A small contrastive image-text model, trained from scratch.
Data: trained on patchworks of several textures, 36250 training examples, 9.5 epochs.
Rows from block 9 of the image encoder, named by matrix and row number. Rows with one number belong to one channel. Each number is 128 + 32 x the weight over its row's rms, rounded and kept within 0 to 255. All counts start at 0. Numbers have three digits each.
# convs1: grouped (8 groups) 3x3 conv, stride 2 (encoder.blocks.9.convs.1.weight, 288x36x3x3), inputs within the group 0-17, a 3x3 kernel for each
# convs2: expand pointwise conv (encoder.blocks.9.convs.2.weight, 576x288x1x1, transposed), outputs 0-143
convs1.11:128151128128128088190128128163128088141134128128128128128101128139128128128091128128127128128080069177128128143128103140128080128128113084128180128128132086061128128128128123128144128128128075128128128128128128167128128049128128128095163128128138102128200128128164128128128128139129163128182128155128155194104128183005067061147128050218128066229220122128136098128128128166146165104043074128192128155128128173026075128128091128128117131128160067148128075128128178074128141143128161128128
convs1.12:129174128253128111128128128128128128159141141128215186128128128073128128128128147128128181124128126107128184128128053128128084128195128128128125128128128128128191099102128086128128128128192110123169128128128098095128128128106096102159128128128128128128128128128043130128128128130140179147121128128128128167128081128102101128214087128181079128073128178113128128149077128172128128128128128128128191128128161209128128128078122128128128128085128074123128073080110128128128128108128107128128
convs1.13:128065128128171152072128077141128071128169116128128128128128177128123128128128115140216128128128146128129093210059128128184123159128128128118104141186128128157128128144128128128068052128128173128128128128128128092128170128125128128128135128128113128094128075119156128128128125128126128097084128066128128128127128128089073171154127104128128104128128089128128082126128128128103128160193128128128128102128128177128098241128069193221119128128128100164128072128128128118097128132050149128128
convs1.14:128128192128128128158223172128128128128128128128098098089050128128128128128128171128128089128128128069128128128128128185128148128070112091128128075135128128085128128172149128128147128128128128128128194103128129157117128106128128128128130056088110160128128129078083087128094128080077187137128169128128111088070106154128179128220128128128154138128128128103200128191094128148128128173128149128085141128098128162128128128134095112128156128087200093129085128128128187172128128128122128097128
convs1.15:128150100140128157128153224128215157221128128128038128128128105128128153107128191143128131094107128128139173128128108095128089088128128128128128097175140128128142128126128128128089125124109128118128128103128203128220101128128075217126128128150128128128128128128083128128128128128065128128128124128206128128128193128115048023128095128168128128128128128128128128144127149128128128153128140128128106164128128066085103208144093128128128151153128128128172051090128089163159066152188092128148
convs1.16:128128128128107128088128128128059055128128128128041128128097157056076146088081128133128128171089045128114128170152128128128060128128066085016097095163128159128098128128172063140128106128128128128117128128128128128128043128128128128128128128071128125124143169097128128023103128128160136128072128187110074155081156128128122087154128173086128150128128128128169150128128128128128128128128128112128128128128128128077157054128171066174242094128123114057128128131116128058100055128147066128098
convs1.17:147101161128230128111094128128128132130082186116104167167075128103195088175148128128121075163128128128149092128128147128128151105160128128128128184147090157128086103120128128084128128067124128062213128202128128128108167128139186128147128108211088128128128128096128136128128061128130165095112097080033099114220128128128128069110128128081097173155128108128230128084078128128128081128075177128128163128128133034128156053153128128154125128128144128128128156096092068064128102128169057143166
convs1.18:128092128133097135128150128162128128128128121090188128128134165078128209157076098128128128128128124201128128108128086117128066128185128128091160188137153102123095230155128128030128128128166128128118117143128128172085128151139128133090149128128128128128212164055120099128128122160088082128164128112128089174111128128128229063188103064078182094088128128116128182128099103128082165176128125076169128066133088128100197128128128089128133097128128128213128128128128128128163128128111129046169
convs1.19:128183094128128128128138193101107156110111140087128128170178031128128128128099181128128128128199128143128083128128128122128128129073080071128126082109193128128161128128189128128180128128172078022076128134163072128171172128123127128128128134050128142128174172192144141181128128128128128131061128128128128128067128128075053128128158184121128128172202176101128128128128128183128113240128128128080128128128090128116127167075155215188172128128060128128122128100128163102147128128177105128128
convs1.20:087128107128128128154072128128128155128127202128158156169128124089128130085077063066128128181221172149083089149157128128128128101128082128128066128128128128104128128128128128128119141062124128099104128058128046128128128093128173107128166128128158129124128128128142170208128175128128128141124128167128069107128080128074128128128128218136128143141137181128174128128128128128182078158078128141120078128162186134174100158128051128131070128128128143167106128128152194128128128128078128205128
convs1.21:128128122128128128046077185128158187075096087128079128192140181139162128076183177128128128128128128128128128128128058084128128105128128128086128128042128128128173128205128128188128128106160069111128104150128153090128128183115170128110128128153128182128095128128128128128128057128128091159149174128060154135128128128128156128084177128128185099128128175127144128128109076116128128148128153136161197151128058128128098128229103114075128139128098128128128070128128128148183149128115128103128
convs1.22:114200194188106164128073102128128176126234128128173128128128113128093162128214149128128177128104128128128128128065160128128128128189064103051100128141052128128006128155092118128169150183143146128128156118110128103128128128128128076128141128128128083148128128128128128216100186147128128106084128163128076128128128125120128128136153215092151128128128145128128132128128128128128128128128128128134206174128128128125177128171128128172128179128040125128128128128128128128128149155128128168128
convs1.23:141173087128153128173128128128134128137146176140128128128128110128206120101128179128128035137128141128128147128097128106096148128160128158128128106174128128128071108128128097219140128063128060128128092136090128128147128128168128108128085128187173128075051128128223205128098128128128127061121155162128128128128128128159065194216128083184128053124168128128128092128128103128098128128128040128130099190182172164123128128128128165171074128107125128128128146137128128102128128128128128128128
convs1.24:056128143128128128107128081128049128107128128128059078085126128128082123128128100165063165128058084128128118128166128086128155128128081128192128128128156128034128128192128128202175128145128128128123128128128098080128128128128161143128128074177121129104128128128128181129128128128128128084128128128128155128119128174117128159206128162128128060140143110219137148128128128128163128128128128128128077128128128128164237136128128245081096128085128128128175128128128128152128128128128128128128
convs1.25:128193164144128169128213075129128128060109128088128128128105158128109158195128128128126128105181102142128128128115091128128128128128078183182084092128128167143200128137168150096128192159182128128128095128188104126139128166128049115128248128128128128140096128128080071128123128128155100128170128161128093094160106128128128128102128128068125128094100128152132205179076149075128072088128113160156128109128168128215136128069128128128143128128128155128128125110128128067128128132128128160128
convs1.26:128128078110176128085080087128088105166128128202194127128128128159128128165153128128109128128128128128128128128128186141127128138082128100128128128156072128128128192128063128128073108128065121039155097184151182145106061128128128150128127142145104128174150155231128224121094128128094146128128128058172128128142157106128077128128140165128128128128128128128128128119176089128128128128163192124157128128161128128076128128170179057128128108128128112210128128061113099090125156128128128165128
convs1.27:128141087128120080128156128128196141128128128154056081128122128128128128159193147128128076109077128128255165128128128157128128107128128128071118128178128128128128128128128055128150113128199128043091089072084128181061128144113128128128171128128080082196128084128128183164073128128128128146128185128128128098130128115059128128128128128128163128133128136030128128085108128128072078128095128128141087128180171071128128141128128128128150158058128058128152128128128067156115128128128128128128
convs1.28:128105128128049201194131128128128090128129128150167074094191128128113128128177128182128128128128175176201160128136128173170119128128076128128065069089072134128128045045140128128128119128128154128128128078128146128128128087154128128150128169128128128128073130128064221128013128128046122179128128128128128128128139128128128111128128112128147128116128128088078153128122128147087128140128159128128171128186130037128147102128128128130128059035128139128100128128128128128093128156128155128129
convs1.29:184143128109171128091064128168156128104155111106176128128128125103154090083128155124146216128128128125164128128106137087128103170128085195068128194089146180128128128125128198106085153128128128108111067127162128128092149128128128159128123072101132153128161128128047050128128128092128144128128089128164128102128061121196088182090128107128156162128128098098173123077128068128181128128147128128163147086128095174193128070241033128197099157121128128128128128168128128128128127128117141128128
convs1.30:112105128198128128128083170211128128120128167128128128128144029128117128128140072139128128093152128133151100128110128128128128128103141117150150128128184128128128128128126128084109128123169128167136171128128128096128128054182066116128128183128128117128128142128128117139128128128128128128128128128164083128128128128128126128128103128155187160128128104128144128190079128128092191128128194095119109128155118182128210170128126128128198128096184128128128128101146087136145128128195128128128
convs1.31:178128109107162099148169040128180081168128128139128128128128128094128152137181128105063107148128140071075097179128128128119056128128072093101193093128201068128128128128111099128128100068128128128122128141128110128136179176128128128128122134082128148069128128071136094128128087081128128106108097142130128128099128128094143167181128077128128010128128060107181128168042084128128134099128058173127103096102128154128128128128078128128097091145128163128129087128128166157128128073074128080084
convs1.32:128150128168082128128168128147128128167128128128063089128128128128088114144128128128129113128128147106128101128161221109128113154129128128078128103154128128128128207210128226046128172128128158182096193128127177076081205128128057181128109116128128128128128161128174128128128128111128128180128128155062128128128128128157112177128128128128153116128128155128128128128128128128128128133128080128128110128093090139167080065145128112079128128128128106152114120202169128102087138128128128128128
convs1.33:128220128128092162128128128109128128116128128128128173065150128160128128097056128151128159160128107128128128112128146139128128119126195128128223175134128064072156101127128118128128083128085128121174128128128218181101128128130098174168128036128093128088128128120175131128172128128128128128128128175128038099086091128128128128128191094159128128198128070128128143084128108128128128190128161113128076128140065170128128127128110151189128093120128128110099113047038128186139095128128174139167
convs1.34:128128128031128111128089115120214128150128122128128051054069128128128128128128139145202128162128191203150233135128128128172128128128133128172128128133128128128128128128192022134128098047109175128125069204092128172154164128128132128128128128128128164154128128128128212128091158128177126133128141158128128105082139128086123128128128128180170128190195128128103105128150181128128068128059128128192128141128156128152128128112128128123128060128059045128174083128118105128118147122181128128073
convs1.35:166128111128086093128077133170110160128147158114128128161163128192128128188128068179128128128173095128105128113068128103128074128128128128128143128128227128249128128169128059063128175152128117143128128128128128116097182108098128128128128163145128154122128128108193128128128128128128128128128084137135098128128128137128128115058178123112236128098046057128143128209065128128090183128128128095128168100064080128056128143128128074144218128128128149111128156128128128129128128139128100116128
convs1.36:128128128236082152128128166128083128128101128124217100012128168138128128199074073082128079131128077148128079173128128154085128156045128128115136128128135128128128128211145156128096136128128128119079128128170144128185128213128128128136128128128128122128128128128200052128128128128128128097128128084128145190128186128128134103128046128128188128128055128128128128128067128095152224123128128161084128128128170117048128128128128128128090094128153128075158157128148128128222128100128088128178
convs1.37:192128128128086128068128089134128128128055085128128139128128128092097128103167132139128128125080128128128128102128083128128128128112128128128099128095106128162128105128128097157252070128191128120181128178128151097043073053128179128133128128128062128128088128128176104101128034094098131128128155174184179128107128095128064128128175133067128128113128086026128116128128199147128169160162128096085105128086117064175178128128169097128062113092128128115128128128128156211128240134128117128158
convs1.38:128067151183073142107108128128128128180128104162187128094163097062128090140128162135128128128128153110128128128065086096128106128128081128128128168087121099159142128128120128167121080086106128113128128149128082063128128087150128178127239102096059128128128179109058109128154128096128128128178162141074128128125146166128128152128101190128085117152128128130106101128128140103142128128128128128138176145125175128128156105076158149128128086128128166116108097128128105083090101128157178170121
convs1.39:083128054127118128128128203128128094128189072116055101128117092110128128128128128128078082128165128053128080121155154128168140128128168128077028128095111085128128128128128128105128128079073128143128128162128077115128128128067128089176134187138128128049128059128128128128134209150128126128128193208035075090128106128128078097179128222128100128127128128065128128128128128142160080101058128088128140128073179128128156128131099128128129128128128128092128148128128044098104088104128128097078
convs1.40:101093077128128128128128137128069145128128128128128128128131128164129219128225221095128128103061128128128189146128128128128128112128064076117094128155128179144074132128114128068103190128128128128146128128128128128128138110128169128022136128108083104108128156089087093040128109128125128128136128097089128128106128128126155128128220156128165128128076128109128128114128128128128128128124064062180128115169128146225161111128197111195172049094210128128128128114125176026074085071052128128108
convs1.41:104142239108184201128128128045128128055093085128128128128128184128161128088128159128112128128148128128137128128128056111128158128128094128102079073080183146109146144087088128128099128159164067128116128128189128171128128128192128128128128128128160148128175128128128128108128128220128128171128092128128084128128128128128128128140128042132128139165128128172128140084118128128128128128131137128128128068128128167128089128160128071111152128068094128128086128128128128180128082128128060058165
convs1.42:214128128100139080106128128221202128100067128128128128128128089077128128128171189086095128128147128128132128044128157128191180128096079128128128116128149128128128128114128068128186128128128128128128155194128128128080128148128182198128160108119128128128103111128128080119128128128193104128166128124172128128128080059128128076053087036128128128134128110072128201086178111067163128230128128183088128163122128128218083204191128118128128049095128111106128087128128128128128128079053177128128
convs1.43:128128098183128098081151088128165128128128022150108128128115172128128212128146128128128128149111063180162016128128128128180128128128128128096077118125125101179089128128128244128128128128128128100128177141086128155069128155128128065128128128186079128100111128127128128128118135198092128128128184131128157128128128128128128115089128128128128189128188128128128128125194128114103128050128128128128196128128222154128128128146143128128124084108128128157106128128112128128158116128065098110120
convs1.44:087128138128190073118104128080103128128128128128056128098128186128128128128128128128121189092153031128128128106092150128080128128128180128176128074074128128128097070128128128128128153128167128157171083128098146128143128128128128101112062128204040091077108075147062128162187128201174128184128128099183128148053120128070068128128166128190128186144128215128179134189128066166128128185147142128065128128128128128128128168157128078128128157026128152128180158128128008128141139128128190128090
convs1.45:233111128181128128128214100128108122050105091128107086207109128128128128128095127096096177128128175128128128128113140093111089128128128181128195128106095080125089103128172069128128123115128171063100128128159204128153162128128128144128128083128128128093131128118128101128128128128130128128192128100128138128086093161128128187128128128128128070099152128128120132128135117128066094128128128128128180128080107128128064165128045128128150128161128083128128092148132126150181128128125128128128
convs1.46:149169119128145243128161205194152152097128210196109128128138139142086128080125128128128128167081128128128128077128132128079128128128128128128081128128128128128118134128128128128128081165122128070096128128119128140103128136128194168193128128128069115128101128128128128104075100128128128073128128092177128128127128157128128191128072099098139116104083060166128128128125183128195069183128128178059176128197197128177128128128023087128128128128128128105128128093120128171128151049128179128204
convs1.47:128081066030069062128128128139128082128160128128128150108128128128094128070128163139080074079128128062128128091098128180128128132128158128119128128128128128111128128044128128128128091128089131128128128150096128074060109133096066128119128128108128128128128128128128148184206148128128128147128128187109128192128128128161071120115128059128095089128053155128128065119128128156128100190198128192196170144128215169065095128128128128128128079128157070128102128148128132231063184128187128128128
convs1.48:090148128119118202138210128108152128148128091080128128139113153169062092085097128110128128128050128161181128128128128128133146128097128128048128079090084128128120128128196128128137128087128129128136128128145128180140141128128090128128128131128128128129068128139128128128128128041128128128117128149128128085196128095128071128162128146034128191128166117128128220078128069141128128128071090168128170128128130128222215128128149157128160132129141128128128128128128120128053145128075128109128
convs1.49:112213128149188182118128128128128128128180149128128128128128097128128128128128123169128210171170183137223215066128072100110128128128128089128128128128161174185139128128128128128128128128145158128128150142128170128128128046128094084128080128128128071128128128098128128169105049119069102128128058103050128128128189069098097128128128128153128180075128128128128128128128128128164050128128170119058107099128056128076114128128105128086033128128128078128128128128168043094086150215128128219128
convs1.50:084128128128108128128040018092110115138128128128104128183128131098154128073128128148163141125128075128128091128128109128115155128128128154131128162104160221167128079085216128164128128128129179128162128171128128128071128071128060145128128127091130128128128128128128198205128179105236128098128128128097128128128117128128094158100162130062128128128128128128084107128128128106062128128128135128128128128128128150104191128173045187128128128128148181128128128128053128083128162189128128128075
convs1.51:128212130072178128128128128150152128128178170128137128072128090128134128128128132128128143175148136170138152173095120050173128128097069128080128150128128172128128128163116128128128128185164128128161128095128183128146128128128166128128128128047128128120113128128152086128128182128128150089128122156172195098160128104179105193135068128112182128081128043128128115128128128128128138172156163128092063128066128128128158128128112190128164078073128128128128210128128128228128255128128184142128
convs1.52:211039128128128080128128128138128062128146128128185128128128178064128128115168128109128167128066128070073128159128113128128039105128128186128108128128089113071108128128134128128124022128128069128128070100143115128100193128128128128071128128110128154128109128101119087116092130128128128151128128128128128066076143132128144132101128128198062113128202137162127151135128128128126127158128128139210128128128132107128128128126128222170128128124156128128099128147128128022131071128120102128128
convs1.53:118115128093128116128078072155119128074128128128126134128129111163128097174083120101083170070158128128087141124105128110116144107111128128095193175128128128128128113069162128223128128121136128112072128128095128157089122113128088099128128128098128188128099112071081128128111128136128123090128154188128128128190086084128128128128128146091137128233131057078120123128128163101055128194071110216084061173081128117074147128164128214128087127128128099128128115104128146150083224145128128128123
convs1.54:128128242128128128084124191191089143110128163128042092102156128128154175175128131159128224098101128177080128128128128128186128096128149128154094128128105079156063128168105125166134128087145128128128173119128128128128055128128060128072128169128094094128128128056128207127128128128128141142110152101128128131128128101128146122128148198132128128096128156144146128128133130179178128128085120170104128092128128109128189073120128128128128128128128151192128128158162178163101128080141093053128
convs2.11:083079128151128055057128128098068115172131185128128128156128128128091142072128088128097133169074128047128093128064128128074128185123128128128128114128094063128128107128128092103202105104128128128128218128116128128069172128128128128128051128128149127110128122128094206179169160057128128118154062128128198190163128172128169088128128113051099096128128128128128128134127128128128160128106128148058186128105173128182074128128128128128067
convs2.12:136128128128160128061077213128128128128085147128128128089057128128128128128066128147128108170128094128128128128152101155128191183128128111176090124128128068128147128176106163128128128128182122128128101128117118128128115128128128128187128160128128128128128057128128078128060128128118166128096171155128184128129109187081187128128175128128067128191128128128053128088128128160128128128088148160153128095128128201113029099165147121155151
convs2.13:128143128153078128177128122123152168128128128128129175128092128208128089131076107143097170128118093128128128112128055128128097128192095174128128123081124128128128128174128128110128128090000128128124109195128128181080128126128128128140138074128128097128174128124128128182075128128128128095128090128128166151128126128069128150128128184126128128128100128206128161086128035120094128156153128128177172096143128128105128128150128139128128
convs2.14:128099128131128084083069128146128128072151128128128113089233128071128128143128091128128115053122128091128128173103128128128128128097104103255128233128128128128081140160128128139193128176118128128128128095186081125163088128150212128128118164116145155128170108156128128200128128128128112128128128128128128128128142065128086128055128128118175128128128128180128069158128128077128128161128102128095098128211118128139128128142128055087187
convs2.15:155081132141128172124128190119170108128118128128063128128096128128128106141091128128128128148149128075127128165190128158128143086128128128171128137128115116128134128128128126080194128079128128128128075128097128128128084134137128128128205218128128128120128128128182188156128128128128135079128128128198219154128128111080082128120128123128041113128128128128158128128102106175107128067121105121195128150159117035128128128136128128182078
convs2.16:048128128118146150186128128128128035128128216162143161128128128126218128151095129128105128128157099147128128128128094128128128169128128163192141128128053073128186128128148117096128112121094128172128202128180128128128086128128107079136175128128128131128128128096128129193128145094128158128055106128056128138020115127141208101090103114095085101128193128125164129128115128110128128110128188103187178122078128128065128128077128128155128
convs2.17:128086179155152128139151128128166128128128192087173128048112128128128128154128155150168133118122128128128128128128128128128177061128128082082092128081063191128077134128128128128070128128184188128128173128128128128039128114216221128128123128128128039128128128128128128128128201150128119128128135074128128128128166128107128128085128097078148131124106128128128128188128165204128128128089128151128128128070157080131150119128041056126128
convs2.18:128090128128128120150128128128142128169128177037243107128128128165128140128128170167180125128115128128129128134070188170128104128064128128128163128193081128085128085128118128153043128128128128128173178128128145128128155128128128082097000128079128128062076128128128128128128128128160128128128128195128099131128100128128128128128128128084128060128179128126128128128095186128128128075128137059156128128128128106128128128189128192128138
convs2.19:128155128128128067086116096128136109164128079128054176162128115128128054169192128128128128079064128128115128192192128128073128186128128128111111107128053128149087162089128128128190128128128066191085054159128128097128197128147128147162128128128128128128102151128128128144158128072128128199128128128128149128128128128171128044049206128128128161143059128106191128128128093128128106128128173128128128128128128128128128128128128123168128
convs2.20:007200202128128128128124182156128128128125128216128128047128128188128128198150128128128107128128128057122128128121128128128169000128155122128090128128128157043128128073110128128136128128201128128128128144128143180147128128128149142128149141221128125128128147128128128107135128128128128128094128128105136128128128128157155128128128125092126128128070128059128114106113195128107128124128128197128128128106128128128151167138128128128128
convs2.21:128098128173051187138040079177083128126128095128128128150161184060091128128062194128128128128128135103128086180128174104189128125128128124103128128116128154136128154128101138094106144128241144128135128159128128128169113128098109128111128128079128076163147087152202102086077089128128128128128123054128128128128085184128128128128161080128087128067117113103144128128085128128128076128107128128128085128098125128128128064128139128112146
convs2.22:128146128044128128128212114128144128197128138128128128060128128075128128128128096084128128128083128085128171111113128128128085088103128128174107187109141128128128156128128153109128128128183075100182145096192128058128128128134128128128128090169180128128128160128069128201128128147097128128128128128128128128128107140128182109128103128063079128175126092127128128128094128128092127128147128128094085157189128165128065128128128157096096
convs2.23:097105128128072150079137087128085201128128149128133114128127128019128128154084128116163090128030128123167128097102105109067128128128128128160199049128189085107128172125087060128128128168128128128128137145128171128128128128080128124128128149128128128128169128128126151128130128128083128128100128103128128128128153128128128158128120128128128054128128075128128111128064085153195073132130128242128128128105128128070128078128128155128128
convs2.24:128128128155128128071116167065169109128128128127177128128128106105040127128128128128096128091128145136128128128128123031125128128128111128089128128095128107236222128128128128060161053176128199101128128128101171128073128062101128162128177154154128128121082124128128128128128128086198104128128128128128117128025078144042206122055128128197128094128128128090098128127164128128128128128073089061145128043147128129128128128160128098128128
convs2.25:135080122128128128173190128128096067086106105065204183128143128128128083128128128128128128128128137137182033128112119128128195062129156128128095128167128155087114128192029166128128128082093108128128128128128129128179114128169128128128092084120151185128073128089128128080128128128128114093128128109052128128128162148070128128177082128065138170188128090128128022162128128128088128156128185128186141176132128128128072128128168128065128
convs2.26:155098119128128128190128128128195116083107128128128128128128128128128128128067128128162083128082128153128128128095128224048128135128135084128181051128128168128113072128128193128128153113085128117128106128128128128098128128088127143178128128087113128144128175147174172128128128080078143128168128128158128187158125128100128110128128184129067201128186128128128092168172148128131122173128210128128148128128124128081130114070112082132066
convs2.27:128128128128205128128131107043158128125128156128190128128199086194128128128128128128216128217128087152128074172105128129128128128223128128169075041128129128183170184128076128128128128167128128128092128128128107064128067128146128128128064069133116135147212128197138074128128128128128128128147128206128128128140128084128128103128128128063128128128128128169093128156128154128128128059085175128128216136100128128194151128071096128128123
convs2.28:199088080050101128128128108241128092128128128128118157128139128128128128198099089128128128128206128154128099128096128183098128159108128119152040128128128134128128128103128128119169184128128096128096128061095141180128183128128226114178143128118128128151207101174054128152128128106128128128123128128128189128128082128128174128128191168114128128128128077088128179066128128128169128172213128128083128151154128128086095128128128128151047
convs2.29:025128128128128128128128128073128128128128065128174218128128184128124123024113204183195150128128128128128128098128128128164128128128128207106128128128068128128128163128096120128128160128130188163128106071128128164128128109128161252128116191128128128128128128128108188047128128149142128129128213102128118124128163228091128128128158155107059052117174128128128128158128128128128128128128128128128194128071086128128128110150107128128128
convs2.30:128139128152159106079128109170128128130128079128113128184128128161128128080187079128096113104160128128128128057128128188128128077204128128128128128128128128076146145128128128128128128125074128099190191176163170148128114128128128207096065128149128122118128128187128128048128128131098128128128128128128171090128108156181127128128128078172161128052128128128128154116128128155070130128128128128128128128128197086163167128108128128128128
convs2.31:131128207128058107154128128186128128128128081128210128128094128142171148070128128090135128150128128128124255129128128128128128153128128115135151066064128128128139121128115128128128128160165175128128130137128128128128128071128128137128128128128128163128105148128128128128081181090128155128090128162128128063128092196128190128123136088128128194128128113099128128084128128154128128175130190194128128206066128133128128128128216128128128
convs2.32:127128128087081141177101128128094148128128123194128128128165128128128122097128128180128128180128128103128128128015128128128141128128138128128173126089128050090128108077117128128130128128128128128095106128128128128128216090128128063128128192126128057128132158091128158128166128045128128128096140128101128128166194128070088061224128094128128136128128137128128128062128153128128128074143128063073128098128073119155128128074068128128138
convs2.33:128148128065070177128128128119093133128083061128128171128128128128122128128128093128181128210157134072074112076072128163128128124128128096084152066128128128128128026049128128150139160151128118137128128128080052106128128128115090194128049128128128128095106128080085131128128128128063157128079128139128128091137041128128128128128188158093128165087181128128128128100128050128128128063157177128128103128128128164128128128133128108128079
convs2.34:081141128128128128169168186128128128128128087059128128128128083099095128128128165128198208128159193068128128128128128078128128087128128128128128091128191128128128128128128128069168128095148126128128062128128067128153093128093128197128128128128136128183128128128128128095128196179120128128047064108128129162212128128075195128128000195052128147185026128150128128225086128166128182129135128123128128202103128119170092153128128195082128
convs2.35:090175128124151128095128157128128125150053128092128128128128142128128128150128128128128128128128171128128128105128128128128128128211128128128128128128123173176128160172128128179076128128128195186128128141128128128035128166172128159094128128127110206128197128128185159136048128128128128128128128080128128141128128128128129128128128157128128128128141128128093128128128128128193128128128164066128152099128128163157128141192071125128128
convs2.36:097128101106128088148146082169128100166128128177128128128128058128087128128152128128133128107089118159099140128066128107128169075110128236236128128121128162109128180198128158128128128128112153152128128134197152128128128135128128128160129128106128045098128137128128054114156145128128068076083071128152111128128099128078128128128057204170080128150128150128156213145133128128176128128107097036128128128168128128128063138111128128128098
convs2.37:052192128157128094128140151128107158201128187128128128110064128151128077154164128128128095128063105177148128128128088128088128128128152128128106079148128128196118116121119128047128128128137149128128242128096128167128128242128154107191128056091128148126151128128128166173187128151128185087122080149128169128128207106128128146162126173055128128128128128128128128128137187128152128055069110173174111122156128128090136128128128128155079
convs2.38:128101128135138106128128089059176128151179106095155128128128185063128128128146059128065128128184112209098054128128128149128128128128114200153128140128106128103056130128128074128114128162192128128128192118168128073128108111176128134169145007128128121128128030128128102113128128128120128128136085128133128125128128176128128128128171141128128151151128128128128128128072096128128128052096128128141128128165081128215117083103163128139102
convs2.39:128165062128091147128128128143128080128128128050118212128128128128100121113128128152128128199200173128128050124094104128178195128138128143128111128119128141128141128128128115186128128182128128175128080163150130128128128180134128177128078132128117128128128155155128128128175128128128103179128177128174128106118128128128128105128105128128120128146199128128120128045163143128128073128128152128054128021128126214097111128095128128128139
convs2.40:128078082148128091102077182128128201128128167181125128128128128128128124128128092128128148128128128179128128128102128085128102133130128128093128206128128089091088128128112090128128128049153128128065128128132128179128128116061139052168177220128128128134128137166128155085128107128172128190128128066128065036154172128081128128128128128128096203128179128118128128128175133094128153144067108128144128176128145128106128071103128128128040
convs2.41:131131128128128128076128128041065099128042128066074100128128128144128103043198067128128128083128128128128087128128156119093132177095145128128128128087128128128099128128128233152174128128164128128128082116130173166128128128128128158128128185128128128152128128030113128128128128118128128128148085072128128103128088072094128128157104149128135128128128128131128128128128128139128128060128120069148169168128128128086128128128128128128128
convs2.42:128128173103145066048065128045128181131153128128128128128089118195182128163128169146128128162128074143119164080128128140164128195128070128170162202160133008112128121128108128128188128128128128128128158128128128128128128128074128128128143128128074094128128128128128128128090167128128115170128093126167130128128144197128128121128128031128128171128128128141131121128160135128128195164191132087157184128128128087097128123188165128160128
convs2.43:128128167128187128085128128082121115165128166128109128106146042128117128128128128128128128123128128158128128128128128128142100128166148211178132162072102128194128128128096045161140088159207163128166102124128169128171098128192128154135182094168128128108105128086137173205114128128128108093128128199128128093100128094128083128128128128128128128064128128170099128128128128158128128163092119083184078128128128165161091085128182150018157
convs2.44:128128156139089153135061128128128092128114146088128128128158128148128128128106019128068076022128128128128128128157128082012158125128128028128128084082128128128064120144106128128128128134108199128128128128128193116083128128101114029128192151128128137128147128128128152128128158128128128073104128128096128099128128103128128127070128161085128090128128128128128128128084059128128128135128128054128118128128085085128128228175128128128188
convs2.45:089128128135106057128128074128098114128076088128145128172047168161128184218128111128128128128128128195109174128140128184128152087090162064164076175187128128128120189129195086128128168153141088128128128146104128128124255119128128119146100142128128128128124128128081128082128128128061080128128128172128177128128153128128128128157128143152173128065128125104209128128128128128128096211076081126128048128074158089128128144120193128128128
convs2.46:089136194155182136097131128128157128139128068157128152035146026079146128123070128128182106156128003128098128128128119128128128128128170163125128128128139128128037107120067159120128128128128128128128128128128128231128128186060128101128128051170128102128128155074128097228128192128158128133128128128128194128159128128164099064128128128128235125128201128128077099128207128128215118128128066128215090128158176170177128091141180000128128
convs2.47:177128193084151160128128128128092091128128128128064175202128210128128128116128096128128146128088230128128128128128128128152128133162128128128128125128104168145107158128128234095161128063128128192128163128175128128128128093097107128168128083088218104196128168111149210128128098128130202128128073128128128135170175180101128085134128128152201196128055128100128128128128128128190128149128128101118128204128086128112128107128128128128083
convs2.48:180167128152212080203095081128128154128198145128128152128252165068128128128128088135109128093128114128128165128128096128189099128128128079184180128128099128128128185128128092128152131156128156052103128128128128128128201128085183128128128142070128167128172128134085176146128128128128128143070128195212166128148128123128128128128128128177179086152128128128087155128128128181129128128128239123128128128128128179080189089128128128128128
convs2.49:162128128088077128121128101091119106206128065128203128159128088128134128131048128128128073185133149137128139128125128081169158109157128128128155128128128128072128128156128101128142128128128124128143155128128128102128198111175128128128128073150068183128128128163128126128128128128128128128128193128128110087080128157128181128073096112128090187128128100128128128042048128197128196170128143128104071128128128154128076167113138128128128
convs2.50:211128109128076128128128152135128200128128128085128191122167128145053128158092128128170128153136128233128207126152128127129128034045128106128128093128128220142074128172100184128128152128076128128128156128083128128079128128180078128076181128128127102170093128164128128128128128128064158128169128155123164102160128097128225128128085208128128102128108128128128128128128194128128083129149089128189128128128128128070128076169166128128128
convs2.51:128139128060158128147128078107134128166131128101128128128128128128149128125051128128128128197128128128151108128128120097108107086128178128128154128182128186086139128128148228128138128128151128128128128151128128174141089128197128083199128216086128116128128085128094128128112128102059128185128122166128165128128128128092128069128128168128128150128128128128128128128128128128096136071023128190077128110088128094065193133128064171128188
convs2.52:177117128128079079128128186039180128128128092128128128128128128154128128091128128128128165128128128128167129128128104138161128128148128072065205110145083128070128190128117160241052106128128128181128128156113128128128128120128128154128156128128128128128128128215164128128128190115106128128212128128128128170128140128183128093176183159128150128128128094100128123128128128106128128128095128128128128128128141168128140098070128128128087
convs2.53:128139159105128188162074128128156113128071128143128160071185117128113128177116128139167128128124124128128206160128168079173128101014128128128128077183128128113067109128128128132058141128075128128128140128081156128123092146046128128128228128182128128128128105045125087124114128128128128128128130122116174128128071110096128108128128090163128196128162159210176075140128128128079128128128119200170124168160077128168236128128183098156128
convs2.54:128128128118161097115085128083094162097128128106128053128145194128128128187057128089128103012133128128128210158128128128128122080128128128128128101128128128160128128128128170128170193130128128128092191128128128128062169167018128128128128128189131132078128128216128041128187111028084186128097147121172128128128128171128075128128128128174163101128098128097121162128128128128153128128128119089040128128128128097128058114141038128130128